Weights of a small sound classifier.
Data: trained on synthesised sound scenes: up to three everyday sounds over a background, 26041 training examples, 44.2 epochs.
Rows from block 2, named by matrix and row number. Each number is 500 + 50 x the weight over its row's rms, rounded and kept within 0 to 999. All counts start at 0. Numbers have three digits each. After the name is the row's rms in percent of the matrix's.
# fc2: squeeze-excite expand (model.blocks.2.se.fc2.weight, 256x32), inputs 0-31
fc2.45 088:500500500500500642500500500417500522406612500500477500440500575500602488500500500500588500555500
fc2.46 103:398418457514520530501477341500580524585500530585500473500500500517500456546500500458564500488484
fc2.47 104:403555405484500500479500589500500500605500460471500500618444500500500526458627500506500477500500
fc2.48 106:556500500500500522500410500455590500572512486500478585543655568500456500540500577500500431500491
fc2.49 104:375413500497500500540519399579480430575500500500500480618515547476468458500500500500522579500483
fc2.50 110:500616435565500520500600500500509433582490500499500511542500500500500500618501602569457524555500
fc2.51 106:500512500417652500500552500500473507500485392617512494500500479443456500452551500405492500503531
fc2.52 087:549500500500500561500617500523500500500418500382500435537500450569459495500564500500635482545500
fc2.53 076:500565500404500500392496568557551500500500500500500508500500361376506500513500465555500500568518
fc2.54 126:501504500500531481500435437500500430500500421477500500647458469500500452500592500482431550455380
fc2.55 089:578500515377500567517500467502424500500500500500432500500577500500549486500500598457578486500373
fc2.56 078:547500439500500322500422506500500432500500525500500500500500500529547607500500402500500422472500
fc2.57 103:500500500500474500561488500537500387500606445500520500543576535500500367492500602500500591532500
fc2.58 094:636500500500500500497500500500500500397564500500464646450500500536531539500437562579500500461550
fc2.59 105:530500596500503560500500501578555500500452519446593533500500523558329443462500500462449500500500
fc2.60 083:632500500430573445500593556500500500515427500383500500594543500500500500530500441500526500451500
fc2.61 059:522500401500500334474500500500357583500500500500500500565500500565500500500500464447500497500540
fc2.62 104:498608565500500539500521500467500500500445500500500412500500415618486500473500369555500500582535
fc2.63 100:500500534500500500583500500503488385393410500501500500552484479500581500423548500359478500500477
fc2.64 100:500445500515445553500500560485500569500522521534649413500542561500578500500548500500429500392511
fc2.65 061:500558500535491500500569500500500500500395524500500500500500500500500480563500671433500645500500
fc2.66 088:475390500500535500385500646500500500500500534500500611475495521594581500500500500478500500511524
fc2.67 097:500500500500500519529500659500500393513500500500380483500474541500484410500500624521480500500500
fc2.68 120:558500500416540500545518500500500500538500500532500536500623476578500500405626500572500437500577
fc2.69 119:419655462500631455524473500538500500566508500500500500500500500500500416500500585500586500500500
fc2.70 133:493524552561500500579500500530418551589500500500442500500500450326500500541490523510500500401483
fc2.71 066:566500433484554500500500459500513500600541452626500500559500500500500646519500466559439554500500
fc2.72 072:417500350500552526500500500500500500500617431500500423500438500500538500500500422500428439450487
fc2.73 094:500480422500673426492500500495504660500455494469500500539500451500500500500500441500500457500500
fc2.74 114:430500500494533375431565467414500500454525500590500500521500434537576511559500500500500614500460
fc2.75 075:500594500500500500497553500500581473500500500500500500500500612500500327500500604500560500500435
fc2.76 109:500500500606374500500500532537500500586500500523500656500452444500500500500427475581479500500500
fc2.77 096:500500500561500500585445500499500431500500463500500500388423593500545500479500457500611373500500
fc2.78 112:500395500500348500500500521500500515533390429523478406485500500609554532500500500500531500500500
fc2.79 150:500500478457469500530459471500511456629582500500426500500500558468499360500601500410500500500500
fc2.80 082:500327500500500500500500500500500509500525495500477500490561535548624500377500500477571500500572
fc2.81 112:500451669515500481500611535475500413500500553413439477500475500500500500500500434500583500500514
fc2.82 092:500471510500364500500500500430500500500394500462500518517500492534500571471500633428565500409500
fc2.83 097:500500422389500500500534500569408529500500530500500530493537322581500500468500500500500500439500
fc2.84 105:500448394435500566500500500417454500641500446500428500500500570517531560500486500500500500456593
fc2.85 110:500500500495385500500500563494500461452500418493500453571500437500500697500500506500461480500494
fc2.86 077:649571464500500442513500500421500500500500500500500500500598463431524341500500500500500500500500
fc2.87 098:500500438500500500479466493500557568500500510500375354539499566500560448411500510500473573500442
fc2.88 108:502567473500500537500500500500414500441652317500478500500500471500495500559500500500500532493500
fc2.89 119:528500478420500608500405550367500512552429485485500542500500500597537500449537500514500552500561
fc2.90 112:524500500500433500350452500500500409500500551428500484452500500581500480500460415533441549595500
fc2.91 083:577500500365500500500500500564500561473500558500528500514500500500500508561507528508500606638410
fc2.92 096:379500467500500575607500500492551475500626480490515542500500500471344479500500488500500500485500
fc2.93 113:500500500490412500542444621495500420419500370500500500500472508627500500442534500500526500500515
fc2.94 074:500491597403426497500537454500470428500500583411503585500588475434500500500500607500500500500500
fc2.95 075:516439500500280475500500541500500500579523500500500451491387500518551500500500500500488500500500
fc2.96 071:500520500403676500427500500528500383500500500500500557471500500500500603500467543500499457500500
fc2.97 129:444503554500529388500552469461442500500557500500500500436500500500500389467382422534556583500500
fc2.98 087:465500429600500452430500500500448521522475500500463500500500500500500517500500672500500435371514
fc2.99 114:500499339568569500500500587500433416443500605500571500500500500500500500461452462500500527500500
fc2.100 088:462500525500552399411640500500500500463520427500500408520500448420434500547500500500500574500522
fc2.101 102:500512545500500500517453500500547630500593500415472484500449601465500428411500500516422500523428
fc2.102 090:546500500597400500471374500417500541500500500500644500502500500542509543500500458548500461500444
fc2.103 122:354500510500500548531500500500513500500500568490557500480500500500626500523500386429500500611500
fc2.104 102:412437500500500500642500500488469500500500500500500500500495510483500546544386453460500618391500
fc2.105 081:500500500500500398500645557467365500539500500500500500431500500599500500462500465515583500500500
fc2.106 082:500418493500500500500577500565500552463519412576500491500502643500459500500483650500500500500500
fc2.107 090:500555475384500500379603500500409500453536500500502574500500500500500500439500593500500588500500
fc2.108 110:527500500549500500397555406500500434606500584500500400417535500475500500555500500500474500430566
fc2.109 114:500515502633500500500500558455582500440514500451549500470409540500500564500611579508500486448430
fc2.110 120:515403467500403515500477630500500529450552463500500497500616522500539547451500593500500488500577
fc2.111 097:500500500505500500547500500371500549611541500580500500337568500500500500500484500500552500436500
fc2.112 098:500500516500500398500565500500500632545537414450544560497500500435500590430398500500506471500500
fc2.113 106:500500460410473449584653500501500436500492500400500383500536500500432544500471500500500500500504
fc2.114 104:383500500531500500500459500568540420500421616585465500591500500500500479500500491501500433401500
fc2.115 101:517560500624500500549499500374602500500500500500456500500535631500471500500500507500495500500604
fc2.116 104:610624500582500446459500500429500438500451469500500500530500500492500532494531491373553416500500
fc2.117 089:493457435500446500530381500500500499580503550500500500500361590500502365512500500500500537500500
fc2.118 105:500500362456472500591500500500495500539500500593500500495540500617566412500500582500500424500500
fc2.119 081:500500567500436500500500500610500340482500500500500487505500500500462558517500606593446500500426
fc2.120 127:415500522500500500500500518500500397483559581500500500500504447655500583500500417570503574500500
fc2.121 114:500481509500635500486500474542500396452500500490583431601500500500449392527500500437500553500455
fc2.122 099:500552492500500500510500500459587420434478526455500500403500500500500524500464386350500500415500
fc2.123 080:474500567500429490500451678500504477500393500500500581537442500500500509405500452500500491477485
fc2.124 111:470500570500500413627451609500504443523418498537500445500517598423500468500500500500567492489496
fc2.125 116:610500500500661500451500535461500500500500508500500532461486520558585483445500500515404433467568
fc2.126 088:500445528500547500507500500440500500500500546637480500411500469436581584500500500500524500462356
fc2.127 088:500350500425500601500585500408500504469561506569500500417500541542539500437500500528500500500500
fc2.128 106:500552489542500500472500500500489461502500620436500500500500462320606488578500463461498491500493
fc2.129 148:476457473426500395443587489500475532414625422500500547500500500482500489487411500522500587500500
fc2.130 083:500500500511500500500500500500500560551500510539500674507500382640524546438500522517515500519500
fc2.131 112:500458500495599500436607500500500447445500597416500432500500500479500489500549500410520559396510
fc2.132 065:500500500460340500500500500500486500555500500561500500447500571500500499428500681500500500500500
fc2.133 055:552500500500411458500500500500458500448500500500500500500500500254500500500500496462500520525500
fc2.134 127:500442500550500500498297510537451521500624477500500500500500533500541450549497500500525567500515
fc2.135 105:500626470457500494491517500431510508500507608387444408444472500559554500500520594519500500500500
fc2.136 080:500452500512500459414500474588511500500500409500475500499437391397500370436543541500497490500500
fc2.137 114:372433500516478445500500500563500500511500552411647500500500471573469500500458500447500472419500
fc2.138 097:500552510530500420500500561500464500500500528384652500519399438500500500500500478500505388496500
fc2.139 111:500501482500428500520500485377460500500500547541500597445489415500540519495500369455572545500429
fc2.140 101:506500500365443606500500439581500571403500500500545563500500561533546500500524593500500500500500
fc2.141 130:458492500500653506500476436428500500500623500407484500462459491500473448500500500500518500384500
fc2.142 112:500500471571417469525500500500490500500539352588490480500500608500461500405500500459548412500500
fc2.143 099:406500500500603500500511500453543500498368500500662500500492500500423473500500500500424500500500
fc2.144 088:410500450454669500479567500500500500500500500500500420619519500500500432500551500554500551500500
fc2.145 110:516542500500474500440500500495500533500494500568500437657512500618539576500500420603470500500500
fc2.146 082:500500463500488355500500388500527568500500470500500573500335500500531500500500548500545500500471
fc2.147 087:500553500500445500454487500614500395437500567464500500500502436462521500500500507500379500630524
fc2.148 067:500500500500430496542500500500432500500500575360500500390500605408500500500500500500500391500500
fc2.149 072:566500461521571500500500503500500449500444500500600472552500500492500552500500352367525500500421
fc2.150 092:500500554500500442500412503500500500607500500501479380514500638500500495500510500419465500388500
fc2.151 114:644483500436492401443419500500503500500500487422524430500500511500561504599593500508500466500500
fc2.152 084:500506419596500473500500500500500655500500500448500500500643500445515500458520587444500500500500
fc2.153 124:500528500467500500426500635500505500500365491388500500543504500500532500500623490564500524500477
fc2.154 088:488644500500500386500438500550500473549509563500500511454443500500381500500500500500527577539431
fc2.155 101:500500500572611500482500500461476443500500500500577500500500500589454565500500402651500446465500
fc2.156 115:500500500385500500500560500500435383500574500500507471500500500444643445500532490500500500396500
fc2.157 086:500500500521496340516500563582473500558500584484497500573500500500412500612555493553500500500500
fc2.158 110:523541500550473500500483402563498458500500500500500473438592500422448584654500549500480500500560
fc2.159 105:500581500424500430507500500500500404652407500500500500500500465500529500500500491500633500517461
fc2.160 089:500500315500500500500405500432500400500458500500497547500500489536613500442500500500471500500500
fc2.161 112:600417500612533500500500497532529500531609468431500500500373530500500413500459449500500500500500
fc2.162 117:408500500518500455500500500427493500500500571454575500446500625459500453500343546513500459500490
fc2.163 127:500501523521485590500500500491479500310552500500500500561497500486500494500568414518381500528491
fc2.164 095:500504500483500407500585477500321537510591500500382500500520500500467500517497500440538500474515
fc2.165 106:453412593431405500500500514500500500415530478500500553524500502500644500500500478500500500609456
fc2.166 073:500506550500501500500598500500500367500500554500500500500500435500661500500500500500549399434500
fc2.167 094:500462444500411522500368500496407556500604500500500500527500500420500500500427500500500610548500
fc2.168 081:500500549500500500500500500500452500500500500460500412500457482500387588509500416651500500617500
fc2.169 088:500565399611491500500598457500442549461500500588391500451500500500500500500500503572500582500473
fc2.170 146:500434500500500432454514500540450424500496536500463511500538478593602511381435463500500549390517
fc2.171 057:500500500547520500500500500500454500592500597500500500500500544500500500500524500500411689500605
fc2.172 076:444617484500500518500500515524577500472500512422620523675519500498458500478507500500500471500500
fc2.173 113:503500578546500500559470527500427500531500588500500500396500423500500381500500624521500567516534
fc2.174 112:574500498602500408420573500500561429494339471500523500494526500500477500500508500500500521578500
fc2.175 102:419500613500467500500500500500329535512500500416500472530571447500500544500500602500500500500491
fc2.176 072:502496500644500545408500500500500500382500428500601500500500500488500482500500428458500500500390
fc2.177 070:500500500522500500500500500500500500547500500500500565500500551509500500500500706457526634463577
fc2.178 101:550500439425699500500498429553500540475582578500522459461500493500500500500500481500500500499459
fc2.179 085:500564500462500500500500485500412527532500500500454499500617500408500551492386500423636477500500
fc2.180 116:500521500500534500500502381599500503512500549500535495500500500376585480612500467504575500488410
fc2.181 066:384500500500500500625500500473470500489500532500500500604500500436500500500427500500500643500413
fc2.182 134:500405500500500500525500500472511437525438531427500500500517484500488719500500502457534500491447
fc2.183 088:463500500500436535500500500491425574468392500524500493590500433500575500490500500474500500381375
fc2.184 095:500538500500591500500541420372500500500586500403452457500598512446500492513500500399457500500500
fc2.185 111:500413500436545500500446500500500440500549550465632500500500500462442543500552387398500473532544
fc2.186 088:500542548643500500444391500500535500527500500587464480532500557432493593500495500416565500500500
fc2.187 109:439500500500522500500500500513694500500450500402500472562500480546500500456500500500487373476500
fc2.188 099:405511502500500500500409500494500695500506542500500500474525452500500414500500453547500500586500
fc2.189 101:500448553455500500500500500414530500432540539500612416481498500652500500500517417500449441500500
fc2.190 063:500418373500500476553481564377505623500500500500500500500622500492500500501500436500500500500500
fc2.191 098:500500500440490468543561500500506519500500518500441500500449631440523489519621606543409428500500
fc2.192 101:500500361500500442500500462500434500500500553605579439532564500415500551500500500467536500481600
fc2.193 108:500500500568450454500487500641500389500500500500500410488500581500500543500608439572500500467508
fc2.194 103:500478504523531500533500538500288500500539500560500500346458500500500500500500500490500500500500
fc2.195 070:500562515572500500500500446500545556500519607500470607500500411500500387500500377500500500500552
fc2.196 109:500500500500500500417518471520508425444500500335500500500535500502515500500446500498672500509462
fc2.197 087:500500373434500505535443589517500500500494472500500445500500413402586500500559500500504379500500
fc2.198 113:419500635500500500495500579415500440467572500542532571500500500500484433462500623551500500517500
fc2.199 090:500500500500500544444405500500500551500502500379608456511650447500500415473500529500500487528500
fc2.200 097:500500500505387500405500500500500365602500500563451490602487500577533500574498500500500500500500
fc2.201 120:500500430486500483500547500500453415632442500553500561485409382500490468468545561500553500452500
fc2.202 118:525527554500455506547401441500562500500500553500461655508591528500500427411506554511481500500500
fc2.203 097:507476500500500500520612626500593514500500521473501443372528500500448529499500514500500500627500
fc2.204 086:513535500500395464500500579450500500500490513500500334545500470500500500492500393500500377500500
fc2.205 135:443500486561494401505604478500614456500583496465416416500500518511500476500500500447500571554551
fc2.206 085:500500500500408457565500500544524399482500500500452500500500500500425410619492493508500352500500
fc2.207 135:500486458500542500500498539646511574500500500510500500569419609481500500500500380500506435500427